A small self-supervised audio encoder (BEST-RQ), trained from scratch: 9000 steps.
Rows from block 5 of a small self-supervised audio encoder (BEST-RQ), named by matrix and row number. Rows with one number belong to one neuron. Each number is 500 + 25 x the weight over its row's rms, rounded and kept within 0 to 999. All counts start at 0. Numbers have three digits each.
Before each neuron's rows are labels from the 100 clips, of 14976, where the neuron reaches its highest value: "strongest on" is what is common among them. Only what is clearly more common there than usual is listed. The data: notes from a synthesiser with random patches. In brackets: how many of the 100, against the usual share in percent.
# fc1: MLP up (model.blocks.5.mlp.fc1.weight, 640x320), inputs 64-127
# fc2: MLP down (model.blocks.5.mlp.fc2.weight, 320x640, transposed), outputs 64-127

strongest on: pad (100 vs 24.9); drive (63 vs 25.1)
fc1.40:480526487496485499454531497463527551482497557472550518485544534468544539495514510508507501549498514492532544502469487506544530491492517475477515509495428489502457484520501488436477524511506484
fc2.40:540487488504471514523508457501528490525519490487437495496533467535473520456511477476515457498475488493508476505471493514517570509491527529480508484532502523531539506463486515508512520516503492

strongest on: notch (41 vs 20.3)
fc1.556:502467508519523549538539520501537491544493459467496492524470455472436484520489508474505497506504472512481498527519474459536474564496504522474513502540469502514486506491537479499477468462479489
fc2.556:451481523461537520523515513520460540459525474514491531473520520536511458501511546496486500570518513459504503495523531504441497518496506514506488487515513467493491496511553491464526476491494515

strongest on: pluck (79 vs 25.7); noise (66 vs 10.6); no filter (43 vs 19.9)
fc1.381:468488519459507482526513466507497501529489460433502537466519551532476473493437534477515499494494511487510525500532530467466500498470529490507496524461512495529533519492491561485505504484488497
fc2.381:538525490497478522481498495548498533523500483538536478535508532501523502526565498498490463479481491504507496482541504527483500477518523514533533526490532526465501493527529477506481557513524499

strongest on: filter wobble (47 vs 19.9); resonance (34 vs 14.9)
fc1.568:494468488472476479507526474510501495494528507472450516513490486494519498475460514472480458537523491477530469505498480519457473500499538484537508463531509495481491559477495527514484532509471506
fc2.568:521542471508459539491541533525514494491458517489492507504462467528469468478485459501509522505495533505498488502475479511513515535530478528512477545475488504474491475523508521494567510521532537

strongest on: pitch class: G# (56 vs 6.8)
fc1.593:469515478499490493531497470514564490491483516503534545443518498462512520542539523486486508483503503532508484504488512528501462505504497510503500461545492487529508489485470505551457468473484469
fc2.593:465521475450489493538488532540515516459538522518511513517477497462502465506465483547512498476508457496521473540499524501521489485501517467468456462485527476508474495513508506516513507505497491

strongest on: notch (45 vs 20.3); oscillator: inharmonic FM (27 vs 9.7)
fc1.85:491480480525513504503538473489529500483522484512460496504474457522522494469562550509456478528514479532512507505507484518509504510477482462546542500514493474518524490455529515528486525542515494
fc2.85:497480497480483485484471477477501533485487527513525515488527530500475472508469486488459445498460530529507441571507537525514499477524521524479441478532523541473495545532465525501469545516526476

strongest on: gate (75 vs 24.6); noise (28 vs 10.6)
fc1.168:487533501473490489479459514546507475504494477562475479518500512475501494438515517483519467485537496513471523497499478499455451510504495482519489511477490473497495513510542470486474519514561526
fc2.168:524518522510529452531501511481462518486513515464491482518512529532465471488463493513521516516505487492474489528486530528495553498461563515477506512472504521520474506533512537517537482492482521

strongest on: filter wobble (95 vs 19.9); resonance (61 vs 14.9); filter: low-pass (51 vs 19.8)
fc1.173:525562491478464452502495511491529522454504481496499441496472482488492515513471481473497506523574468475501523503534473566469543506447485522519535503495457476472471537504521500523487503477479488
fc2.173:537474435501496520415491515559497488475475463492454509498509494527544495545455506450520505496513551497544525471508504452515527483531502525504502518508492537493516530530470522464532482497474523

strongest on: gate (55 vs 24.6); high-pass (41 vs 20.2)
fc1.258:462519502494453498512518480517476462516493457476488491483494492528520448499487464531510510506527487466479522482498484503481505461476505490531461463472471504532502432545494483486510523505498498
fc2.258:540474546492511511504547504506515504451551522463477521515478497524475537513517433516484542511474492539524495524489523499483498497509492512490507542499494518506504526482522498493469471528477521

strongest on: glide (59 vs 22); resonance (38 vs 14.9)
fc1.14:501528525536508517467463532525496490514502448476490540497533481466491504493503480500494507453520473522517472505505493516537512493549502484486496475469481530515525458484457507481479485497548502
fc2.14:446466486460521494483499465511499498508475532519513484474499524502518501515524475396466501494511488543490503538498519492486493497483538472496512483525507470512486524503504488523525491507497495

strongest on: pitch class: G# (48 vs 6.8)
fc1.536:490512481512471508538503472487471479485483436475528466502476517525500508509499467557471519499532501515530536471486488441462517498492503498474524578539478518503491527484514522507481522522518512
fc2.536:477499501487470510534532489503518492484509464488486521471483523497490531500524512567494506454475448522457496495487483495514493559509519522510512479507530468449469502486524525526469506482503545

strongest on: gate (50 vs 24.6)
fc1.283:505472476506485470496483479512547490515509536496529515491503493517562461486516530508519500505521528532478468485458500483503514488497520472526555517508546519544539532512457514512493482488512477
fc2.283:498537501512510519497516521489490485477529464516480468486543506500489506519516495557495535503491471527512528515495533517451502496489465526509479510488500526480502494456513468493499525500501514

strongest on: pluck (70 vs 25.7); pitch class: G (25 vs 6.2)
fc1.83:510498470529477499477493515479484548514503534512516482486507533506513484508527496498454510527468493475527495482504529481514487475484493512439504493480532488504530485499477490502468538500509534
fc2.83:501490512508544498558477478539499525526511511570483485487500497497567467495461469552501551493524497483521446508505499461496508523508496514518432484528509534463493476523518497487500531527513499

strongest on: gate (72 vs 24.6); filter wobble (45 vs 19.9); text has "register" (45 vs 22.2)
fc1.446:478477486528494462478491505521466500456470498496521488483527484496477512524461544456471473460493518502483505520511530460482508514458519525514515467529477517517504476470512415519493522485491487
fc2.446:503491546470502548476498514507491469525528454485485499519488463530477479514524485457473495512500507476471464481504496502521434446522495462500453524475473491514497477498491513505497490521477474

strongest on: pluck (73 vs 25.7); hard sync (33 vs 10)
fc1.564:472489496472493462504535446506520472488504504500519503465495518537466497524464500489494557482490518487517536517542547479464458462516482492509516494540503509485485468518515519521500524499456515
fc2.564:505493444508506495487490516507538495455510523495514467504524513528511509502484526502494518481494523497518518459469519511532508477508504489490532525469487555480498493514504491481497500504502508

strongest on: filter wobble (56 vs 19.9)
fc1.31:527496504493503463472512498521517515544492484447512514472539484545489488463466503480521482506496494496476553497465502528506486495488490526511511530475503553523476475493513528452461534516510502
fc2.31:513487504503499503512458482510482479516473475538482488477479527505518497486509529504451544510464489493488486526532518460465502512495520439499542516484516512479520527504485528499516446479504506

strongest on: echo (73 vs 24.5); bass register (50 vs 22.3); triangle (44 vs 9.6)
fc1.606:550530469485551548552498488502520503521510528474508497490509522486502508485478516487464482493503483491509499442483490447528498517515526482528485562545532474478474507491532506481493495508480504
fc2.606:527505470481488556513498509473509501474481483468488497464526552493488509538468466477506471516504521498478484492495550495514473520464472466483514473476490517477494503514500499496471477478512505

strongest on: pluck (100 vs 25.7)
fc1.425:457484492515517477499502502517498505521485475491513513491482461459523467499568471496484500507508537520501499462482519474487516488474459511486506518509493540440479516508485521498460497473527485
fc2.425:504527501480493530506516463548459463518547494515494451455475483507514467482483489434538500501489491501511551531496512487513493515541533502521515479508524522520565447459461475500513535484512502

strongest on: echo (83 vs 24.5)
fc1.630:466451533517522504480468462491494491538504506521484504502466491494502505519464492501510523504490468464485478501500514483520509528499482457554499535513458495502540491429535492483505518497513456
fc2.630:513538505477498524519492556502499484478477492505532513458509478490511506495552511515518485485494522488511472526472489501489560504531488519452475497485502522469453536536478521497455504525507481

strongest on: notch (45 vs 20.3); square (28 vs 10.1)
fc1.212:549481496498479469498527478545511486504515472487484483534534471533487508522560494516523430503552510514554471445511545481496511518484433491448488506502523556498491493485491473521516516477509464
fc2.212:453503493471520538464512498525507455530476471485477544503512521506511492501479510554509479487444444489509500496486512496473479532498523550517566508494513529477509463526474466500528515488497538

strongest on: gate (96 vs 24.6)
fc1.99:469515491471492500503479499485468508509513530463500503506505564501507505482522470486532513510532526493491486489487486456534490497485463508512529474524491497480442505534470533457527487514495477
fc2.99:499544520519540505525527479488498472482460484501512461530488478520447495491507471519479516473519510523492488495516516575502473523524496531516468530523480467510507503478533506485508464496481512

strongest on: echo (51 vs 24.5)
fc1.60:458506514503499514508500512533437459486523504489463467501491514468521507514444507493492512522508539484475547446507498498552496521501459483508519508505455536552484499489493500502496517473506554
fc2.60:508475482487507513579545504492493492485530547515502500503512487567493470465547499531496522481522472478481477488507519490474509523545507537548487491445511480498493486511463518523497539466466470

strongest on: echo (51 vs 24.5); oscillator: harmonic FM (28 vs 10.2)
fc1.482:528484480523515516545476500479485496546459504504517477476466498520509523481484496536474499498498487509497478515497506491471513517503493495491494491490518545524481484485473529567515521525495471
fc2.482:459505514462524500534489521505464470497505457471522503434498476515535444531504474486543444536480495491510478506498486505496435462534500489542471479520529507483519528470487542486533502491556500

strongest on: filter wobble (50 vs 19.9)
fc1.548:462472526495481509465500529495541495474474461463465529505493517473484518499498564451514524542493457548499503495476441460516484471487501527526501490469479489486487524492514489530468480484514490
fc2.548:521533489466508518473520514494466497524517531516476529518495486476529519476502450518486476495546505547455463466525497541469487507503527484491475502527490477492460500504496501495532514513473499

strongest on: gate (87 vs 24.6)
fc1.445:440478481471522511479516496459532490512501464477488484506522510482528450533547489525480491475487488508484489466508502498477477520491495512481553503470484454485449502498473526493439470505502511
fc2.445:491549497508486480445492538491521447524526478466490474529471512522567512476496488530462478487497520530481491503489519483502487529509504494487457480483530533479511511461531495531489484476529422

strongest on: swell (67 vs 24.8); square (28 vs 10.1)
fc1.386:482479495517496498495525519488474462523527495520513534489481536462495503484500491515496472510490485488467470492471525516501516483500447464532488524562502488480529493476513510463515530495514511
fc2.386:483469526454459491527508513559503537531493487463498497524521479536475513508524484486521540499485524492498523497507486519484485507503511523548499483507475497523480535464480496507494537458478521

strongest on: glide (61 vs 22); pad (58 vs 24.9)
fc1.567:505519493517484536504484521500499486534487506489522549492479438528503508523455520518517542513460482518516510475472486518476501505511524554471507503495511474491504434501516484507501529530467489
fc2.567:469486513513497472532512500533531495487502476514517490486471540501488476453553495437482476507528515465516560506520484467482482496502507500533517481515500499481511528500457482489500478516483485

strongest on: filter wobble (59 vs 19.9); resonance (36 vs 14.9)
fc1.369:534547559480507487524493510489507492505477501508491482472504500492487511502486497533550535521449519484517476485491479501502556509498548481500507473509508467534502534483480506484509460452529545
fc2.369:530491441510495502500554506477521478530511445524514477505453504496495499475508545507511517498459510522487502535494528506505509486469449512527494501524511518506478482488537516542499481519470466

strongest on: echo (89 vs 24.5); gate (65 vs 24.6)
fc1.221:500496465501530480496546536539517489496459450513500474488528523482499488537505504508495511490465510548464544524489471557489486485539495454510541493473429508503529514510523491508496474500516500
fc2.221:491457468513474537480524495484513533506500499478527511474495545538534508492493490496478489539504494488511521498508544554532522477471507517483516482504525463519470522508515503506529547473458509

strongest on: pluck (61 vs 25.7)
fc1.276:502453530521503528463525488541503521457518538515527508472515449507497506510452523503523497484498528520449487475485525482458506495514499482501506499536491497474520484490492524538502525470510537
fc2.276:528543428488496473529487500486501472512455520483504523470506499485478496512552506462503516498517566483493466548524501488505493465483486506482474491475498495527515493472518514527500499480462505

strongest on: gate (54 vs 24.6)
fc1.312:478459488481515506516504524517512516453546481476519501549529490530506504498509445522514462539486494479519503456524466460477535507480505492464531505556480521489527477477486523513511489482473507
fc2.312:491482506484470487495470482473523474514501537501472497509508503517516481459540547484467492468545516513530478521433488497535540496507511497484542561451504467537510479482462542498507481503506544

strongest on: filter wobble (44 vs 19.9)
fc1.205:446521468473500489507527551470520489509516475497513522484514491498474509476478474514497473486502510460471479507471477474507520514481486512487536519544478487486505480474471479486475507485482493
fc2.205:496523440510506503525506481463515501481473546467519486505529517511481518521505464481487524439497513543531501476492478482474499462532491479515505513517480491496453522472511516512473469491479497

strongest on: notch (46 vs 20.3); ring modulation (33 vs 10.4)
fc1.96:504515506525535501509515508458542545503478487547461494482543520503487500477479466453481511465443510517454517495469472484471500535502508483520529521504534454528477505531472536503513531436496504
fc2.96:504524503439532560507452488488493491486536517504497513525487497485485467481486526578519464505526533474502464534510523471521490506483455531562487526472510439537525535473514536493515527506498490

strongest on: pad (98 vs 24.9)
fc1.332:518505542558480482501502471512500440452509527448518515503530507505508556486477479510500490482495500554520542513499502484476515524476502489495565492488480479518521507483538476522516504482518534
fc2.332:482466480499477538502523490527490490516497480489517501543489537539499479470466524584545500486488483474516492514480475459476468510485460469479452479506514525527506514532471514501477508521495441

strongest on: echo (92 vs 24.5); pluck (92 vs 25.7); triangle (26 vs 9.6)
fc1.285:502511530482553511514509530561498497493488517527475507489499475444494515503448535511507516520446504477479507481515526471495540506480519518474513494500506484488489507526506475512495566479463504
fc2.285:491486479465492484497470504507585503471466490520522469510470550509510494522499498576484477503520521509485525505473537480491508538471477555492513482498506484508550508485511481494508554490474541

strongest on: pluck (96 vs 25.7); noise (41 vs 10.6); hard sync (33 vs 10)
fc1.406:460495526472469534475485509510513528529527503531551463496519501488507528517427513488555487485504507490483495465504518531528503512517477486522496520506474449473496510524507498493476567524498501
fc2.406:542461537488510480532513497499498528526517518497495515549524514478534479520526493496475471512489495487521489508467498486478501446487518504483496498461504494497513480530484530500486484516500519

strongest on: filter wobble (53 vs 19.9); resonance (45 vs 14.9)
fc1.233:526528523469546500525506464461459475511517463491512515468488479491502499457483498489522493550515471523481553503483541504495456505476474510522514490474482465480498488502490516514473495530482502
fc2.233:515526450440491452521525464568524550522482500522445563502497519563494538531482518485489498479503511522494487461485526497510509542505498551521516496466511448524464510498494491489523509512479493